A small contrastive image-text model, trained from scratch: text encoder width 256, 2.7 epochs.
Rows from block 2 of the image encoder of a small contrastive image-text model, named by matrix and row number. Rows with one number belong to one channel. Each number is 128 + 32 x the weight over its row's rms, rounded and kept within 0 to 255. All counts start at 0.
After each channel's rows are labels from the 100 images, of 14976, where the channel reaches its highest value: "strongest on" is what is common among them; "patch colour" is the nearest of a few named colours to the mean colour under the peak. Only what is clearly more common there than usual is listed. The data: rendered made-up planets. In brackets: how many of the 100.
# convs1: 3x3 conv, stride 2 (encoder.blocks.2.convs.1.weight, 112x112x3x3, each kernel summed), inputs 56-111
# convs2: expand pointwise conv (encoder.blocks.2.convs.2.weight, 112x112x1x1, transposed), outputs 56-111

convs1.107 [ 83 147 129 200  96 186 174 129 184 131 112  45 153 132  92 111  98 171 138 139 155 168 131  61 153 141 135 128 100 129 126 104 178 141 143 134 119 116 142 166 121  97 179 158 168 133  57 113 107  42  80 117 138 123 148 143]
convs2.107 [129  78 142 151 135 105 122 164 131 160  85 114  82 111 190 179 109 136 155 140 145 104 161 147 117 189 146 166  73 134  72 127 173 175  52  93 135  97 157 107 145 137 129 185 137 111 127 156 156  94 146 151 102 175 128 111]
strongest on: cloud-covered world (92)
patch colour: grey (47); pink (28)

convs1.57 [197 101 141  51 129 154 190  56  44 124 121  87  89 173 176  95 174 153 130 143 126 114 191 110  99  89 112 116 136  87 156 185  74 144 162 141 161 176 102 144 113 125 103 145 145 119 157 106 105 180  94 128 178 103 135 160]
convs2.57 [ 69 106 149  82 128 120 125 137 116 119  53  82 116 116 164  99 123 165 132 155 180 131 128 111  82  74  92 100  86 115 126 116  99 156 124 161 102 124 172 104  98 113 140 177 102  76  70 139 128 131  65 162 111 166 163 109]
strongest on: lava world (60); banded gas giant (33)
patch colour: brown (32); grey (26)

convs1.72 [184 153 156 142 162 159 123  69 100 130 212 115 156  93 132 113 150  99 119 131  88 136  71  94 169 127 137 113 160 107 104  85 138 129 168 136  91  87  87 107 100 145  74 169 165  46  64 149 100 104  84 114 135 126  82 150]
convs2.72 [102 120  99 124  88 154 110  84  89 119 133  59  36 109 157 136 143 137 145 113 127 176 200 168 153 136 168 114  90 125 143 129  92  91 107 142 137  98  95  92 117 139 105 109 121 188 123 125 147 121 156 137 106 123 131 105]
strongest on: glowing rim (80); cloud-covered world (34)
patch colour: grey (57)

convs1.69 [ 60 174 138 106 124 137  80 115 128 145 114 103 160 121 132 118 190 133 149 158 167 124 217 139 130 149 107 116 102 132 105 134 217  91 170 180 123 132 124 133 155 153 115 140 118 125 122 156 109 152 183  87 117 110 125 113]
convs2.69 [108  79 170 144 108 102 164 167 127 125 131 144  69 140 132 123 113 153 137 126 153 104 169 169 132 118 156 131 172 133 139 143  87 100 108 116 115 116 160 136 103 137 118 163 134 115 159 139 146 139  94 132 162 138  73 111]
strongest on: ocean world (91)
patch colour: green (56); grey (35)

convs1.54 [ 78 132 152 105 111  72 168  86  73 123 178 119  88 110 134  53 109 100 122 135 151 164 136  77 115 165 147 134 123 128  69 158 111 145 133 161 105 121  90 156 161  69 147 141 137 107 131 102  80 143 130 121 130  93  83 191]
convs2.54 [124 148 144  45 127 107 135 131 148 150 160 150  64 124 206 177 166 111 174 144  95 155 157 201 142  66 137 120  98  99 114 106 101 165 123 101 118 147 169 131 143 136 137 105 167 171 118 125 116 147 134 156 164 170 116 132]
strongest on: cloud-covered world (61)
patch colour: brown (50); grey (27)

convs1.27 [ 89 142  90 117 101 167 195 119 165 148  84 110 118 152 141  70 141 162 164 171  89 121 203 162 113  75 111 103  94 102 159 111 189 127 111 101 152 134 151 111 138 132 125 103  72 122 106 117 124 119  98 127 112 156 147 145]
convs2.27 [114 129 103 159 137  82 113 137 132  49  96 148  97 162 172 129 115  96  84 129 148 145 128 130 118 142 103 153 123 105 121 148 147 129 182 151 119  98 112  91  70 163 136 120 137 119  86  67 149 139  63 120 157  87 142 198]
strongest on: polar caps (78); cratered rock (52)
patch colour: grey (56)

convs1.30 [151 126 148 116 125  84 162 104  91 138 138 120 161 109 108 225 118 174  87 150  92 127 106 140 111  76 153 109 110  86 161 170 122 140  98 132 151 171  89  99 135 104  89 190  74 149 168 127 136 191 115 105 124 122 135 138]
convs2.30 [178 137 107 113 103  76 128  86 121 112 163 107 161 131  75 153 143  99 112 101 122 112  73  70 149  91 119 128 108 203 125  89 155 119 156 141 146 107 142 163 137 110 103 175 133 119  99 199 104 122  76 122 113 148  89  90]
strongest on: banded gas giant (94)
patch colour: grey (50); pink (36)

convs1.40 [104 111 146 212 161 157 138 138 154 138 196 103 136 101 152 155 158 113 149 159 127 115 139  63 158 113  92 116 135 128 155  88 148  89 147 115 152 127 131 107 123  91 133 149 165 197  85 119 141  91 138 102 113 136 134  99]
convs2.40 [160 131  98 122 122 117  99  76  97 151 173 143 113 140 186 134 137 122 141 125 120 231 173 128 127  90 183 105 127 135 116  90 104 102 130  92 144 128 126 140 163 159 105 110  80  92  67 143 183 193  91 100 151  74 107 136]
strongest on: cloud-covered world (100)
patch colour: pink (64)

convs1.75 [157  78 113 138 135 181 115  85 107  82  82 133 136 109 115 182 103 130 114 122  94 105 133  66 126 104  88 111 113 109  48 157 114  83 100  83 123 140 101 114  98 147 123 142 133 110 107  97  86  90 170 112  71  67  97  97]
convs2.75 [ 87 156 137 115 136 122 146 162 111 154 118 142  82 141 152 151 164 116 150 113 111 142 111 149 164 104 142 124 166 121  69 122 125 178 126  64 166 121 182 116 156 100 141 148 127 137  88 142 132 153 106 108 136 152  94  86]
strongest on: lava world (73)
patch colour: red (35)

convs1.23 [ 92 148  68 136  76 137  73 118 129 114 105 111 185 133 133  75  99 131 160  72 133 100 104 125 109 106  98 110  80 163 138 139 138  52 140 123 107 157 194 129  88  95  59 135  96 149 144 102 105 135  70 119  75 156 100 125]
convs2.23 [136  84 117  95 155 126 122 137 150 100 157 109 134 103 128  84 135 105  86 176 119 132 178  76 109 174 157 190 147 194  94 136  93 135  89 139 146 145 140 163 117  96  84 192 120 116 133 137 141 160 160 110 115 119 129 144]
strongest on: banded gas giant (93)
patch colour: grey (62)

convs1.63 [ 87 154  53 140 112 112 104  65 123 144  87 172 129  80 110 173 122  42 149  89 120 115 168 170 122 142 131 136 161 122 117  90 164 128  98 118 126  87  94 156 150 109 147 101 113  67 147 158 169 116 164 136 134 127 186 117]
convs2.63 [160 129 147 171 196 104 114 120 179 116 119 146 193 126 101  79 166 117 135 143 117  89  80  85 104 163 124 162  81 133  99 137 137 158 156 110  97 140 141 182 147 111 114 155  90 165 108 149 146 132 103 118 171 155 103 110]
strongest on: banded gas giant (78)
patch colour: grey (68)

convs1.38 [168 149 182 106 183 119  93 181  80 118 139 153 177 151 125  93 168 139 110 197 190 104 145 126 118 123 122 125 140 190 109 135 182 150 116 141 103 149 149 147 132 141 141 169 150 112 150 117 152  89  44 128 102 130 118 111]
convs2.38 [ 74  86 166 186 170 133  93 136 150 139 145 131 159 116 159 142 118 115  79 126 136 153 105 147 104  97 126 112  91 178 183 132 180 136 170 137 155 108 165 118 112  92 131 166 120 143 159 111 120 113 160 144 189 131 176 164]
strongest on: ocean world (80)
patch colour: green (59)

convs1.24 [170 104 117 166 150  96 128 141 139  44 179 170 127  88 130 142  97 118 124 154 106 101 133 151 109  70  85 110 124 136  65 214 111 115  99 107 144 128 122 124 106 175 121  82 155 117 144  58 100  89 168 125  69  81 148 131]
convs2.24 [134 117 127 112 129 109 173 183 155 137 126 167  92 121 105 184 136 170 182 140  91 106 105 111 169 118 146 123 157 128 104 140 146 142 113 101 142 137 124 131 154  88 147 105 174  88  90 170 147 156 149 108 158 133  42 101]
strongest on: lava world (82)
patch colour: red (32); brown (25)

convs1.87 [139  91 146 122 152 149 150  91 161  83 179  89 126  89 113  55 186 160  97 145 116  79 105 135 158  96 121 126 109 129  85 160 111  92  70 121 148  91 127 127 125 133 107  88 123 171 149  90  58 182 162 146  53  85  80 127]
convs2.87 [110 154 118  80 122 137 170  97 128 147  26 134 123 158 102 203 146 177 162 154  93 118  91 152 154 160 146 136  91 172 129 122 157 180 138  92  58  28  99 156 160 103 116 159 149  86  75 139 153  77 134 172 184 146 122 139]
strongest on: glowing rim (77); polar caps (65)
patch colour: white (57)

convs1.2 [170 147 168 133 132 120 108 117 124 144  96  53 142 113 134  83 125 168 153 131 143 132 141 120 109 153 107 110  98 151 141 124 132 145 159 176  96 110 161 143 176 167 149  98 126 126 134  84  70 137 248 150 143 122 235 152]
convs2.2 [222 126 105 156 171 107 124  92 166  61 160 149 129 206 132 145 163 107 130 121  82 135 121  89 165 141 153 149 144 144 165 124 134 130 128 171 115 122 136 158 101 152  27  62 184 167 157 144 120  96 119 193  75 136  95 138]
strongest on: lava world (88)
patch colour: brown (50)

convs1.93 [169 118 200 148 129 138 100 131 104 134 100 109 142  79  55 131  96 127  99 123  84 138  97 146  56 110 136  69  95  96 103 151 113 161 109 105  82  99 139  89 113 117  98  46  77 177 176 139 106 152  51 103  64 110  71 127]
convs2.93 [ 98 104 122 119 145 108  82 136 124 131 114 151 135 115 111 126 122 139 129  98  97 144  89 103 105 136 110 118 116 155 129  90 135 141  89 132  88 151 147 167 124 133 159 228 101 203 122 173 169 142 145 176 153 170 128 118]
strongest on: banded gas giant (93)
patch colour: grey (79)

convs1.101 [135  91 107 183 108 162 129 100 115  82 121 160 130 113 133 133 107 153  81 124 114 118 155  87  73 115 101  72 125 143 124  92 120 117  66  77 176 117 104  72 102  76 154  86  96 129  96 107  86  57 143 121 122 119 157 118]
convs2.101 [ 76 163 170 182 134 124 152 104  89 120 111  87 120 123 104 130 182 176 203 118 111 106 121 140 127 122 115 147  46 139 134 149 136 158 140  79 109  85 145 108 131 140 107 131 172 176 108  95 168 122 114 111 151 183 133  68]
strongest on: ocean world (47)
patch colour: white (38); blue (33)

convs1.103 [107 132 123 191 131 161 112 182 213 133 182 128 122  93 112 126 153 155 105  95 128 143 129  59 131 119 101  77 178 126  52 110 130 127 135 125 135  85 126 117 132 150 168 161 129 130 115 106  90 114 145 130  86  60  62 128]
convs2.103 [137 103 168  78  63 129 165 103 105  97 141 127  97 103 156 123 139 126 153 119 158 170 121 123 111  31 130 120  98 103  82 129 103  98 125 134 126  92  33  92 158 169 124  58 139  85 144 121 110 142 142 136 162 101 120  61]
strongest on: cloud-covered world (99)
patch colour: pink (50); white (36)

convs1.49 [ 54 112 207 110 178 126 173 145 141 153 101  58  97 156 158 124  43 142 148 126 131 138 143  64 147  85 140 142  69 134 146 133  85 135 156 120 145  95 138 164 138 115 126 110 151 125 104 143 179  87 144 128 129 154 189 156]
convs2.49 [177 136  78 101 151 138 101  99 132  97 172 127 129 177 189 138 134  51 118 175  98 168 144 173 149 102 152 151  88 164 109  97 154 168  81  91  90 126 166  68 131 169 118 147 152 144  92 112 140 108 151 167 108 139 114 147]
strongest on: cloud-covered world (98)
patch colour: grey (51)

convs1.0 [106 120  98  97 142 128 112 227 156 130  68 118 168 148 102  68 124 150 128 117 118 133  97 108 118 117 132 172 139 122 136 121  94 174 113  98 122 135  66 136 163 122 123  70  68 101 134 115 208 107 112  95 106 147 120 178]
convs2.0 [136 141 144 123 186 173 176 116  90  61 181  73 149 101  86  82  99 103 131 171 117 101  94 118 117 169 143 145 170 138 148 142 121 149 189 113 102 105 128 159  85 140 125 136 130 180 124 128 109 121 133 149  67 175 107  98]
strongest on: banded gas giant (88)
patch colour: grey (63)

convs1.81 [102 114 113 178 169 168 121  32 150 153 156  26 113  99 166 124  97  97 129 145 143 128 148  72  65 107 108 146 137 103 155 180 150 172 162 149 160 158 116 131  90 104  82 161 114 131 152 139 122 155  72 110 110 148 113 136]
convs2.81 [102 162  99 110 123 110  63 125 193 130 107 122 219  94  89 164 152 134 134 105  96  72 142  65 126 144  88 170  60 177 123 105 155 126 170 114 137 106 187 170 111 125 145 118  85  76 137 119  77  86 146 135 134  92 120  98]
strongest on: full (57); cracked ice world (46); banded gas giant (43)
patch colour: white (37); pink (30)